{"model": "multi-label image tagger", "dataset": "rendered scenes of coloured solids on a plain floor", "train_examples": 195000, "image_size": 32, "crop_scale_min": 1, "horizontal_flip": false, "translate": 0.06, "rotation_deg": 10, "arch": "swin", "norm": "layernorm", "norm_position": "pre", "hidden_act": "relu", "mlp_ratio": 2, "head_dim": 64, "fused_qkv": false, "bias": "none", "qk_norm": false, "parallel_block": false, "inner_norm": false, "patch_size": [2, 2], "depths": [3, 6, 6], "widths": [64, 128, 256], "num_labels": 47, "init": "kaiming_normal", "residual_init": "none", "optimizer": "adamw", "learning_rate": 0.0013, "beta1": 0.8, "beta2": 0.95, "eps": 1e-08, "max_steps": 17900, "batch_size": 256, "epochs": 23.5, "lr_schedule": "linear", "final_lr_fraction": 0.1, "warmup_steps": 890, "weight_decay": 0.04}
Rows from block 9, named by matrix and row number. Rows with one number belong to one attention dimension. Each number is 500 + 25 x the weight over the matrix's rms, rounded and kept within 0 to 999. All counts start at 0. Numbers have three digits each.
# v: window attention value (model.blocks.9.attn.v.weight, 256x256), inputs 172-255
# proj: window attention output (model.blocks.9.attn.proj.weight, 256x256, transposed), outputs 172-255
v.58:496510476565483480498502523490443494517543552486465476516493490532511472489483490500530483481536528544528512514492455445480521531496510489494503492509536500495468505511534524468538517509462537479524542529476530537496516512494537486472491484499514555521
proj.58:451576500522478497463485500515487503497495504470514468495501493481481486459563486482521527483485517467493495494523528491529479489472528513502470528504495495482499492510539513461482500500466519503518497466487459535458480482517544500488488493500530475479
v.59:498495507479468515466532518504513502487485510496517477520511491494472503503502491443496488534464510505473505473522531478524470499489545460492485525465499490537468508515520524486502486488482516529459453520477503510543510485510506492479493504487546496524
proj.59:492523499486476525486495549510503497471522496553476479489488506523525532504482472485510542555526480448490517500507516464509535529490529460499487524499461498476491540489533530495501500524497509518528529465485478474492479499506455488520487459469497528472
v.60:494496481478519501505478522482466523485502531538518476516527540532488500503458527496516488488564526474491493495520486505452529564517500533484515529442500489488551475468519540520530536476463515485531517489445496464467537472495523489493532528521480503528
proj.60:509539515495512514499498491465492505512489524486490488502543473540490443492536516524510549434478495515510519483499519517539500471521480531491470511514515499538509464498500458458492473427504499540519514489505437501522545529476542459494512524496493545534
v.61:509467499511479466484525517472511479511446472495496497512474493506494535503539495512525477518506524516480498483515506519531510469497493506487444564536487509472508545501512525449492489527547492503507494527503503487506491536542508506543536462454471447493
proj.61:514459473499535504487488490494487489498488528502512546515451540490501493469471485469521497516455481518496505545514491542549505518504492512518525489494507493506499515479518525503525521510467536476499446490455516496483466544500490492509520534513518456525
v.62:482396488465518525454534484495491479483477485455493447495530496503504518500513553509462482515478466552502497485507530456504455448476521526541459513540511459497498527517498495515482538526481548518505460525518495521525523510513497534491467495524500490488
proj.62:519474484496540478453532511554483464505492443522483480499521497529553467528488489464509498544480467494498498512478486503503505531486506507465547471536539511517505505475534537521525533523471524505507473466475493576511512543471484458462494507479524518478
v.63:480455496515477524477514499518475509459514481490522501455507568474493531496460495488450507511443480555497497475504509494498505476524520504512504484456507517548473468522493432482519503489503502529484521487495475505498498478491511521479462473519486473515
proj.63:467547486486532477484498529530532480459520504524488457480509521498503491490500503471483508497498475450497513521505493466497512490514496479474506533533504503515497484477544517514479512541523474480498488507547446485495513532487480456489473461493509523486
v.64:494522497513533491550536504474490503497476519510450523497532454482478494496459470462468538507490544466493533511463478522485524483512474486506504535492522463506531528469518494501562484489513456418492533481501491506447480463485508501525478529528534517478
proj.64:488517549532509506511504554513536495515515480499501529501475504489505535481476511495486506483475489489511515489503551497481510518493516496537522504480455528558464471529519530491457469516487450508529444481531529498492502466483495494466475440486467497484
v.65:456531480495478538528506488531478449525510502492561439486471509534484507476493507491500431481479517444495467480502521521486510553468493502491479547496456484507497510570516495460505525520480470488471465516483484506469503508515501474503520443544497506512
proj.65:531524456481499514468471494543457500539515502482488463535539490468441501483535535556478515464539470490478451547488483497491456508519508498500474512480517534460486572539532508504522547526498507489486531442510502531504496494544504500528535478526531489524
v.66:506506511519479494432506487531485532515515485527513469513476502530476501485503499521515516510542460562481501528480451547510466454478477511513478457533529532503516488481477502510474515466515537446467515494520477525488519493475492471498454519536487501476
proj.66:495516499531478507534491495464515475515510525523503466506472513512423495526500478489458514488483504536504469523513514501492521501482552505468501453512475512494492494500466506470498467502520523519493498494509486519514507501486485458490520469518494483481
v.67:503483498504488524501487515457509489523520476498468494488492517476464525482492506519523483520474521463526474544535513500480488521477537538501527487492510507482484531469496523454464497475522530466527529501482503491498485470515478545580492547516488522486
proj.67:482493515477471509493466535531505474509483455490512458496495490501526497504548496509492520543492456464525468537532510509519478503521502535516514497495482464497466516460507492521473492562498553503519503496470497540487516500531511485496486479498527496501
v.68:521495533536522449501475524508526519516538487480484481476499509529452501568535496501494493442461506520493491485560531473563461510499530512511505492494444452509453517503516494501475438459480488552475468498512479475547502512505488498496486497470533506483
proj.68:498488504520476503524524560482506482522491461475543491505490515484478510521487503464481497541522489504477510476496516490501492503483526542445518483506469503497480465443452505496535494499513502476487516475522544450554476516493500525499519492509548461531
v.69:506491499485493527545530502513477473517505488498505511527503541534529486564503485482521510531499521494460524474474493420509511483509505471498531528517510510516496544506496491482500491528506506512507444547467461507468491478515504512504510483467476504535
proj.69:543496475485518480494530485525480495512529525494477517529536493491480466494499479528550522505530461498413487535458475505462455498507477494535514493459503458491493509509503496474494506504512500502464497464477475494481479498512518484559531515509478494495
v.70:486543527521545524530541484507482510519505507503494529446497504489549505536500515539489496472542492522487506535413476497513486512520494481476472521518508477536494498486483503514471486476540489483487518477476523495474518527484493499547530504489481524510
proj.70:530523522518498475531493544500491519468491542480487488524488479512514510514478522490503485489448516469537514476514518493554504470508491495481540467480463464517533488470510534498450505493509494491540447498500519527499525485504450498505530478505492520465
v.71:485498477522496493465516492531545534513520523487523520475494485478491549486527499499484471448480469494491459459489510504491491477538538484530455518462460486486505496545475500485482480492452510500455502527478512527499496487462523539502475514499489492511
proj.71:485515510486492520497496484516537549556480492506560476519475495491511504542504468524512504489484524454508485507516493494481540481494529477507537474490502518462519492460504524520463498537517498513498472503515481479520508514520537490488478511479531481521
v.72:557506534535484538490439506490520450521497496497478541501472474463469482510530509507481528516513524500496486533447481550524501485531500495492470463539515502504484420498499553534505532497530525454474536455472524496495512469500505530528489524470514515497
proj.72:506487528494490551507457509506506522470453499493531472530463516495522520500512512486526537517466488516514474526520464508544527505481496525511522449447466459473486508489504516545445489549512534501511475468530502494500514509524481483511509480494502550517
v.73:511500530491521522495527491471511486521511490473466444502509497465489540470459488534512470505474502467484509501506496522530491525524483455505539531505539559536492514516503478466476491512526505517448524515492524490500514491488486481526518484517529540444
proj.73:507497491507501506502462470553497485480518509489545538514469502491527452454468454496502565525475509496448493462499530478521501487484479523503537486460469489521476491546534497474562514521535503522479490493532530520511533497468520508500526468504506515496
v.74:505553525501497515506505511493559499498442461479566475488512438499478522523495477482527545497505461488506477493532504489485484481486502555497517476492510535502489484492522512500477549510516508482461502481538527478495503502522509469493529499528551514490
proj.74:526466472518546491503464480508527488498536533519516511516475497495508486501501506518486466525532535481523475463493535484509502519493486534495519541507516560522492486535522513519495492552531541525462470524484503482465491471533462465487496440518514513500
v.75:489476464543562487509457489486492544501534483512455508529497536543536458470459524515506501469528492561488478528470513505527480524513497508482478511506505523502533488501484513459490518492538541491505492477497501506495526510496505481500517508453488520528
proj.75:464544499503520539529480543444498474521481482483486488545524518474540470500444518453522511484472486501516550484515531488553529494475492513504490489473475482492479493490490508480480503502508520509522488486541492545518503494492498486488505544482523541506
v.76:495516505485532461500483491525537503476484478503479497465514454501503499459514514517529469487534489526491498538522483510513503500466509515478539508499518497507490487482539512511504519477491507495470508495516518474505504507497478466484506510517505527508
proj.76:477533486540493531490517506508543483447521504502514506458453493504503456488499514513502551482482486487519467501502507532484523497467497477449501518529476535484483495493489531491484511489497510499498515518470486534486541501475507454472506489481505527507
v.77:520518486528495445479437494536501508507525519466491498533516516509428548436535558517473528515540480530467554489504468544497497474480530460518506518501489510476490560528485479485475500470467496494503469537498543488562481471492491525457499501534516482495
proj.77:459500531490457540481562468512508556537479456548534499520490536519484476510461521485481519491507497519550505556512481518515511500498477483505499546499516541486541505515497479495480515526511444464490460534504525458514519508473492504441508492530478457520
v.78:504478481540548472527475488482544490548514503488430531473487514504486505446532493508495435516519486503486482494510528517485495532508524447482481502514469490485523473500535460448489484492483509533476516524486471515536500516505501519501481476492476490498
proj.78:487526532495488550534500520504505511498523511518496526491494527511546467505493492502495513552461509506512517491488552526493493440502539480509548528474460471492504527448500504549465506515553526511474527509520470475490528510495490518490450516532521526497
v.79:508491492506493524502489510472478527446473477527469486504480523482490494514483504463526536510459520494534486522525507482468494504483523512494461479471512526482475498488513524522533520531459502466528502455497533549474466485514510499522492546504515485481
proj.79:489501481478502495500479504492524488509514490555488504543466516506503503474532502471493488569531466493513510556587472460519512492472511501516476480505519499480475508504510477509489493517454494508576512466459451473475488460489499495504481498483523509529
v.80:532515495537474506518526468500550528507526519493436505481476514496488480520512512531503466521469478519470450445534494503505519530512540499519489522468516446479536516550507502465509470502501500542520503539473514509518497515460485518468512501499499469492
proj.80:464528550456469553456547534489498532525492443492481519492448508519499473508492481494503517493492528521496526523483507523487519493520511502522499532521489464483542494493445477480503490495474497492511515530516514463533503513512505502492521543508502459502
v.81:496488517472446525510533489528495445473513486497497485466499465505515555535497494504512501504488486516513475493552481475514491506511501522521474532510477485482509492535477479464504469530513436563533478540498501504552534524501516556467513458508466460533
proj.81:498505540472477498494490434515503507463514501507535541498529506517510509471496523515479464487499531535499483455455507471494477472529447481545489511517529527503539513522453472518531526488488451523485518521560543431464557499528512540495485505521466507503
v.82:480476477516508511485494486498493523474477524509483472484497492489503489491464487470531485513494487540469440480494508504496497487491515499512470523487535484495521438481528453520467538542464538518510519506504515510525508502503549461466494482479453534496
proj.82:497496500463511512476497436480454496498508507522515493515392499526498465491522505525536506500543511497471486503516498515486495459482550513498451496510434506503530514501486462473495507499486510507495523503486510555475468509532505502476499505447547541506
v.83:509459529508527500463501493507512528499557513482479508463525481512445519445496523512498433491444479529489495489489510498507472577513506528464487486465476500477498498537480487450506488487550486526527491519484527518497513510444462551475465493475496499514
proj.83:477500540482516544537549494476501505512480451522508462520506508532463493500514485453497511484470467505481544506521523511522560488488526493509494444458507475484500503454474543466492515503500467474496509572523479517534520497514550499472538512496530446518
v.84:499505471478491574492471489534486540503533487500456523467483501453481488496491546503504544504456494516501495514502501529492501522474519549501491489483468509490502472466466491500530523507496532473500480447495465496488492486518510520487510547523456494519
proj.84:448535477510498510459471530490509487536518483510463492500489474476535496560503559501506520448473476537547515572544531495498509506478532480479484450477490494507487508472479549479492520514519521495567513489500469534521490520533467494472519496547521512530
v.85:494518507465529522425550531463525538530499481452516508477525480490450524498505514480490483492461498465480468527466489493470504602502491523489539494508494484543478455523470510522494518487496466494473531438542510504510514555528486461540515482494497515527
proj.85:486522504504530496500445533484484472470483515467551458487552485500515475508509483495463504525452554456535487483504533569474499521530492537497529515494475508508517536424537500501475465537522527501478555471506519541497491470571488485515508464554509503461
v.86:508474517516515469455487526508477522507510474485494481531479481521482506537507476500524508530506513519467576519506479523485504485472509504494476505503421508484483523517465494480493523529522510533558467512494486508486532485519508471458437476491529460536
proj.86:534510544477499521474549498481488476511517522497502487516568520491441474531515516500496469491517501550491554497480497502499492508477495496508483522484541507472530499547478471488515447473477502513496535530442502479473489485503509506515496476519504509533
v.87:527506496483516502580537493489484548522506520482494456496471562514530503464495463501521487506475488488483504485503530466519487482528521485525514491510543488523497545513510464516443460525491468528479465534482524517503513532520515543499497489532494537514
proj.87:556471476487497507444511489558506495477480471484492507534547535541478444509491496504533508537514484472458509484460518451489464483467523494481531502492495486501494517544491504463511539505532481504442476494507523495509480508468543505556530520473476493480
v.88:472506479520494477477498558489490522537535495491503518497519479489493473474519492472500511489543524559491513489533468466521490499498508448495457492567556517468514500495529482560467505531485527477524512505521530523529518503482496539482518538491518551493
proj.88:458495512447531486537542489480490536538487474478541495507505555493485462490505499489513497515513515477490516491498528530463530455488515521556487479495536488520497491474520467479526453480481464500471529489509491506491499508465512490489459493498488487470
v.89:481500472525526432497491540525498499526463469494514487545467489525487494566502506497486517511516514526497484517478478437502544484515521491515510478532498524480483546520548519535502526508455471518499505508536498508493460550497499461460482473471475518497
proj.89:453495481475453467505500549508508459512525546503532476480492524547510511469476515483486453501504493525532522476506510547520465484466510536519487517487499511536500479518508496509527508511534491512474536489536503478509461435510542478520504530485519455475
v.90:445517495547507507515552527549465447506503499497535493487528519519539505562458481533469476513493500483558486509453503475487536533502482492495519502515464509511477489494501519525539459482505441545496519515501473487468501490471509511530509433459527501530
proj.90:517508546549501485478510550523505490429500541508478467510507489504515512494511504515512485513455471476500492444483477485516493528549517495510524472481488488551482477528527502484476521465519502504487502505565520478495481480492513523537491480555496500506
v.91:507490478458462488454510535448493531495442441495554501508538469536462510519480534479507524497480519443506527486510513467481524483510517467502474483510556485485503587476525503543507500515482492479438510482510520519492465467479521505485495530502455537500
proj.91:475453463432514451497508524516519527527518458503485451501460524521489507469534509455506433538502523496488498516492470502516524517481502542504512493494529530532513473482556471487505479515493470505468523474483514523474490470509505468524476495480488471470
v.92:510481485505469544494496472520532528499500507504475505451504493475460538497523503511493508516498476506477488490497477523501496473541512478507480524480509479549509536521524529522512527496475529513460518484505528500543493514488508535487468498478474533496
proj.92:459538450477523486487499476491483512512486496523539507504471502527552500475492512485477500499477510457495504520487484496496516495469510505488551486519484502486484509470466511511514518520528499521506491535496499479498483508498493501501515520464494469502
v.93:494459480501494481457501482523458472477490509508496536453493483503472517514504501532514465471452499509492432480468484477540495471506515498500480500500414491536488483489520488502503503495458487500466487465475509516506510548517528481503490475473420463517
proj.93:479514490478493519481461475524507536472470520504517438533477465499532506535503499493486468485462506483557494487530533515516518494503545480513492483507489558511514508457546534534493535492547566510522521504451452517490513472535486505515555528489551471528
v.94:503511487543453497471527472548469483481484562527524475496491508532522508533500494475496512505440463478515459455468501474497487482523500478494470499536471489524492506542478491507455484525441522522502505478488494518515517516491537484456539517481419491536
proj.94:533539448495478514488475473530509498507500525506492492522509479487502491467494514553505450496516547473531457483516493488508483498490511513506487470519515501499561496531491515492489499480511540481504481494472497510488460458501526499515532510461528467497
v.95:497481499500500479526470522487515517484481498511548491504457482503514489496506502508504493478505464513512488483523510507454492511508513529502492478488460536496501524518511505486476492526499542527509468537493518530518514517491517519500492478486521476472
proj.95:537510520502529521492525467506486485521517471484481526488528499488474498471508502518526520517535471515474504485469521491464476488490514457489460516514519529464501488532539458501512500477488500493492518487448493493528488496515533511516496526475496471514
v.96:485484514464519513528494494487509492499532487517485465512503495534495502513505513482525473495523470495515551484503539505524485521522538538480499476487465518478529478500505457501494504519526469536562496518520503537543514472505524512497523455503486457498
proj.96:517477565485513518498545494495494511509523471510494529502511498491504462527529519469506469539519468513491515521473509495494498506440528540491477502472504486493516486533487503492540505496452482485478525533507514499496504519510534533506530536509480507525
v.97:520460481510504516557488474493507496495466471486502587525450523499507506477494537498510495508484495515530444475497534469503506461493486484516436492497478508457500493487546510559491503496461519489477470512498455492477475466522539506544471488507483495495
proj.97:509481522458504508479490507520500559499556516526499486476451519502541500473527479532534472539491502462492494531531506456546478489504551492547501471491462505470488455514528521496464507545474530485542480472498489541459481523449491505503493498462524491497
v.98:529540538518501540479492480493469515468495496507537532495536487480467541510505491510522498478529491483461524478466523507518520480526470509498497512535502512507480517470485523500463517516522534507506528519477515517514476472469501499451481554473511506472
proj.98:501521504506496476523529517485508500490462544484473496506483524529458510533435526519508520498493511533536522508540492477530563471506526488499527429486500467513498483494484532480528494495484495532497437558471487479509481487478469483479523521496490492473
v.99:515477495496473440457455497535510504461512513496456502523504494522540488529520488519486487504537510512521515518498490483483501451501485500506492452501503497513518491535485490481470467493481505521466473535550506499527510538491507500446507443492538500487
proj.99:507547464498501494524536459449499512460487516533491515495509534538469481510483524500470513491471498507497485500523516548482489474507504482494512551535489522484542471471496471521492505474494483495479520522542558474505527492488516529489490519537533492468
v.100:449536526496513539469493478493517512479493456498492531508482521445448504479465488478477535526496519471510558538518492501496536520490469532494563480485516477512447511444489543453512513483499517510503493475483516473485474505526520458510501466520495484493
proj.100:500529522534514492528495497538488450492534549505523500475446495490543489477472514500500534469548500488515517516528511501503502543484459487471483496488484486512473490519472545510529508504530501485535530533470446498482527498519435469472509458485505520529
v.101:501566534526470556456523444481456507475491496503533447466487461496550485523492524473482513508506526498454470502481530500500475544507516528511513503519507523526482446514455493507530516532554531509534504479515498529470513459533499495515533535467535492484
proj.101:500476511512524491453505526468505462488478502506466527486545455462521500521526542527502520553522465539500458473500487485483482531487486514522510475497555467494486500541482512470492482489452529522514501488457506501518483490508487533519514491539493495497
v.102:468531516536536564547503507532454508485515540488488487461509526491515482498423467493486514490498520499516484509502500542445487507505490475475504505489526530463556460508479487466499472539503520523503514497468474474487523547482512517525507491484457490464
proj.102:506490520499545513494470520470487476478507533528485516541513456473484486501518518513499519471462514523548525502478518490514528485473489513548470497482471490537515476511490501492476487478507521507511499483581490524492515531476522499486486513507518488485
v.103:532472526506504497482529503498512527502471492501485552463481524525502505487476543490515478495503465484485490544507485477472470452496485470496529514526538492521518494484536520530512479483468489495470541455510481483533492498463522502510502493469453505514
proj.103:493485513478492537517518516495504534506480490487502473531457526538515492498513468518494495488462529455503469533589486515553524485475485494506542486497470524493483442463483533527446468507512535538505477509523511560510471498493492492531495463489538479449
v.104:530441461500464526491531515473520525510538504501453505516491524485476507475524510505476524471475488458460508487483457481460500548528532524500440532489518495501513473511475520527498501473468544474504444475490476482512494485499486550499499548481460492492
proj.104:490520445506495505496506518514480487536493489509516490451503511502480512523505455486486514469464511501495517555529526488500502508502511496506494487528481460496525458464504494495460492525491522476500532504514471507469461504473485501501510502459522514503
v.105:550516538496487508512508527472488495500472473498519490513530496535515483551487494506476470515493528521513531504508474496527476512464479513498529531481506539470497500524473468524491485545495462494495478495515546506512473526503476517510524489525512474484
proj.105:511431542479497468455508504518482536488514478460503523509505520505526515519512511475507472505490488510516479490470477499507467496540474498503507486491525494517507509505487496463541501500500531488499514481494537490505477479497517514506552504560490477510
v.106:487504514446504568513558531453469514506452525537512485527510505499533476531491509493505501512490507491487515506497531507463498498488503480485467505473568530531528487489523501541494532551501522484517486522526510489481505479519552497488479484492503505487
proj.106:523489489497530475499504449532460493502503504490496551519473484535493494460506502501554526572524495512484477489514500491504487503471499478532504516506533495491508478523513485491531492494495491498507501491489517534499491496460497524498530492482482470478
v.107:563471467533478488519515489493454503489513486435497470504457479496460523503517540526485475473505463520486491480490504523516521507504537509485477477504492471482522487516504471475489500467489558523516495521470530529492524504502504501465503504507485507550
proj.107:474450500466478503507527496475450488525448486487487507497470505494469503541503496498502473479485471532509490502521478531502473479494499524515498442485495462484519529469523511504491519481508492505471509532457473476492483487543532528507528523480464447571
v.108:479460476500506435476457521438522519488501510488501537495506486499496499466491458478488454489484442482539510554551503525475507480482530516451499480474508501514497516483534534477500543512458520482529475462448496478523493508455488467495494485526490530528
proj.108:501539454532474481504483518494521502497475508509552491521506530515504469476479521482475475471524508478498525471509513519499515469475490496475448498508465518532468525491504499517547514523519503482509500496468467530476548468483530463499466522450519515496
v.109:506512475510456495495462510518483493509502504530499489510507455534502486528504495517497514503500526549515471484499517484484475458470513503497515488508489521474499501497511511485517507501466521471512500474529518494506511509467510529491485527514471484492
proj.109:455516519487483488523502502472546523518520484484479462513500523509505512489540523506468491457490467492545512486521509527500526502530535511508537521529506505508515490466503486451517481534496516516536475501478447482479522506496515479490469507521540485509
v.110:528525513505490500474486492465468513537494506505532532513495533473500533507511487497487486483459521486485507571466495511485513529510500515472511535506507495515453511521540530513502532464528532490519463461473526500499510471496496507482520533486536498516
proj.110:478484493533503505513513514477550482523483492502484487483538492511575468521504529493501575529520515458489513568536469528479508507523482509498483485465519453447484523473516532487505471502450510516519511493439462502485468492468433489537518534466527494504
v.111:541505489528525503494495457486540520496515519520486493505486490495494533460502543494508496491505542533476505505527506484461461502479558488508485484529489513481513496533478507451467500509532549530509489490498510482528525465511441552481505479464504451501
proj.111:529523497422505519509528505469493497495479473525491530499532515513482517530473527529485508496468492531490491522527543523494529500505504483484516494483492530487518512477511479523494512510485488486497513523479516481502519504494491521494524485499527494451
v.112:527496501529510498515514503511480510542511481513478487510467490522495491538504483496523500475515493504482493462474492518535483512533538471493532520518451511497480485533455494485452513544512516514532506511514521551505521509488502505510482442429533490533
proj.112:535478520509498505504501470527470550511450494492525523502535536487454433527460495514507479521503452540462486491464536491521505503488503463532521474474481479470508520497488471515523502460476560493446485511492523487481463477520537499494525524508465486533
v.113:484524458456478488446490513478491545502485482503509485507530511500448552520507473499500486504488500502503514515478485488509510534482531478496507512491509514496473538506492528517505497514502501473476520526438498472547493493501492520494545509522492504479
proj.113:487544515536492493492477516546486489482459481491509447504548475509528498523529482481510527525488465497503462474509513489542484498500500474491502490479512525520473534487550465506472518501519516510462472493471451471473472493522487447524491506521517522492
v.114:522489488497462439496468528505492502510488531491524512541491493502483484512510523464509503510561518534515516448539486517478518492507498514517470472504514514468534546501485473525501486490472538501509476518518484536506522494539528473446488481503516488504
proj.114:467485491473482529487569475459475512506531519566512544457438519508481513507517533481508490481535489505518513515515458518469466467521514490478465516511491535510578516507493455478541478506467435454454539526456531488479487473476523533503496504469504497537
v.115:515552508505521500511542543458437531516513470484502477506455478502546516483533499485467496496529522548465511476505495514499530555497480503464477532502550525507462485497516481481509512543519467473479513478515503551493480514481523530494506485504482526528
proj.115:498558508486548483493451524509475493515488496506508456485490547488485455547492482474542501490484480504509509490498567520487501498494512546483530492478501490505496519485518462499515480510502486501480506516544536483518528521516508491483444481514469484447
v.116:543507500466486535461489483512497476522497470469543488479482469506474543476519519528511517490484480477485491505517482522512512514477490482565473464494422499481503525524469506475484501492507479501523522474470546541495507498487499469515485498497488468508
proj.116:512481528513445520467483469499513521555495488500525453492505500484481537528536490503475464506470522535516457511505511482503509537502481477520546431487479505455476504490514509517504534495487447492516484506499515492497495508570501501501532473527483471506
v.117:482506522466479514512520512501467494506517467506514470492508484535510469488493519454505542517485491447467505492530482490489519508500476484486514489469493498496513508527506468444496501548529522509519496504528525498504475487530514497491523486491488507495
proj.117:541505460498486508461491437516470481516504505485464487521512460476498524478483516505504525492536532534490558510460494485482464501475452519511468517484530483505516501523526496506581462449498499541438532507485466530499502484514492474520493535478511504506
v.118:482513528555498538503524514516510477502520493496463492530480522499518490516492523505491521492468559517508499462517512476516520489531494485501476532516498522498481509525504482526482494477503526482510506520501494525523466486538499555517531497483481486510
proj.118:514528507445460495541494507543480528533507462510471518508487548483501519495524486467502498564518447486480507520507508479523493509524498503513498437485495479524483505513484491520519486510502507497510508453528515449529475502468485546507496499484507502491
v.119:536497514511490450468467488526521496560521519499489442519508496501493499516558498515543495522499468510533497478537492520547453479463548483501485492517429482484520535500514488507488501467489484546513470502520515475561497507527470451473568494516500511515
proj.119:507467531497462514501561494476534512500529455491527455481510468498511486488504499485494490538543516517513493478476489498488524486481472541502506492534519501458527498477494495496540515512507483502491529496496535474507508490513515492461534487516489513500
v.120:485418487460461490506475501518479523455502501536461496473475521495488470505493529484503482516471514512511446512508494495506502491487494516493484498505469509516527502502514543498554476516484532498516495502500521503482515548506515511479495536488476489511
proj.120:476530503472478485461483496485511501500557515546472476503463491475536498480503544433444507477506495496528516502536481521487516507494489517494438529528472529539530505495504483485484521525486519478533531513467454498494509502493509460492491520499541487507
v.121:508494503518478476509461516462487448532526533483489476493496517504535463481511491557493510491540515464492524461513504479507454500491471474534496509524486497512554443541511444523515480463473479484508535484522501514531518502511463514521513541484566512500
proj.121:531483540503462481512501454501477553543496515464503514530522503457491503506480460488510530532482524501481490468510475483468506517517510520540487495498501467496484493506493476505464487491498516531486510468542534486546494551497498550512449481498456524507
v.122:470478518535503543572469506493551496474503492507463464524502521461479493497482536457481455486425515471482526491493499529472498529494527496500494531432455513484493529503517498477516470489520515541489492522477512481505479483472506507552507508487476481476
proj.122:521502501535510576526505530543487497515514505523497540470470456499510492536474498477488526515526476510489518543521530460483485484496494476461487486459471480499467521501481515487531494531501463486537505517473449533503511488486511491449566508491520538554
v.123:552477488549526507531480499464511531504490458503480448532480513506493492499484488496482538491533501539530553485484505491492526515531559498476478479501509510500480500497485512535480530479504481491501445466499524531458435470516537507485471502510531460490
proj.123:484480535496532495506505535466512469529528485524521519501493530507491483522455500467484498523539485552494535496532528468524529521471522512490476457508467447495494483473462512490541493549486487459462488526516529519505472497504463503483523524504489518524
v.124:472484521471537488501477496494528474525516498501485480487492517481514471463506485517513496520526537515524490545540488520462525489485477513472510457455485491493544501478517525495521486491543471497498477475458514446538525508506504507537474525528542491479
proj.124:470518505488525481490474481501558498475506516491465478475494468508544479497513485484477508501515514534501517486522513502487509525505515471476501524477522526483457507511535503515491536509492500536532525477504425547498546532506494525488490487536488513480
v.125:549526504511529489494478486486547485517549525501454503483461491529520492438521515540483501480551579530519522507460496481539488469500502482497527481515523489508492497487521515546496486468502480500488512475520489480492484462492450465494523503473560524500
proj.125:496534536509490502540462516443507516494514494477507500501492491513542533485444449509486516495490496482509523526501514524486544499517507507514523528496523455499483522518522495511485437454468467483482513496508514516551495490451472499474520464503501548484
v.126:486511514474522527485499487460533526506491444508508537476502436459462499455495489500495510484539492503470523542553492538509488503479519519531508484480544480523510481491537506503528550500481513470447500517515561461530503516482510497520487530512519518471
proj.126:520515451505543493484486463490546510490500444501499488452476528492489499487559469474476527457525514479521480520476521528537518529465534505494467512478518551514497473493528515461517515502468511529499495516545499499512507518511484496484466478499509489453
v.127:528541500518522478495520459490484513541500485483508536468510525510527506504535510528505524506528510513521517484479506518492497484511460451513506507499520451501510451475532518505509471493526488482480529495488499495470482534461443489503516499532515537521
proj.127:541508514492509487502474492508463509501448483486502487528516512508518503512479510530506527480470549487512507495512495527544514500507489464514529477542447478492504506446487519498449507511531527524512464471497541472522486519448501500472467451515463504475
v.128:539495489487514495486474541521540502490533509526489511506534472487521486510474471522537516498522485475490508506525499509516523506476473477538522519490473483497517546481522520490480498462502470494507492546490503510526490480468441535546516498489506488503
proj.128:495455549503452497538528501499475475464494513487500514484489451522520502500491499513515504530508534454524428475491489532510520509494535489562484467496484534514498533489542523474512471484457507478510515502575485482480523445474517499535505567474502463425
v.129:512509512483562456513486505493512540520465518542543526514500492539506451498486536482514527491531499498511500496524537486459451496509505471493465487473538424485503523539481465499453516511509489495488500479520494488494487509512501429477491511519502490534
proj.129:514539499518514465444529482474516492461510504538521512443511461498459499469480477470503480488499496484534475528534511487499500495536502483474485485495501505525525497498502513491522449484527479455519476461488464465503532466527484462506534503496546530486
v.130:462496487488518457481487500475518519495527525497463518465488499468472474468465520510521500514479491486536544519517497532473494472437509480534536483521484503506506482498493498477492466486529541504557504510433494485541523448469465513501508532532514501490
proj.130:493457520494429533558510518487499460517513535497510492464502488530523512559509474535441473514510492470515501518479472522520475492499532488529482445490499473470496525508516523493518483495485541478491482460552466509471513495506477519492503500515482477463
v.131:501537501491512495488475499507469494532477447486470508516517470522473561489509459510465502455499478481529482499525519512475561490515523509530485489488471469514485471512526487534504474490506427501434527506563487488476480557522472486511509533513522503531
proj.131:547496481474529473495467465473499538480457504518510496501502492560474478471496547493481516492474502492526529517495519526497535503521551512448476529501514518523537500474469497449490486487498508530506511558471506495485509505468519500527492516484489511503
v.132:528498501501525504462509420472498485476485506500495533480507489482514538480492463488531519507458480494501496450528497523533503473504504484544516491499477501475553492526501481518491499492490468513479522499470506503504535471516456534479483494518473519469
proj.132:521510537496485537501489525499534529491511494469498477523481501494509464489552523490449491485543492528485538481503459524484496466496514509500445471472524469519506475511494520523478512506518522542466482492496526507442514488522474441485491522550504499531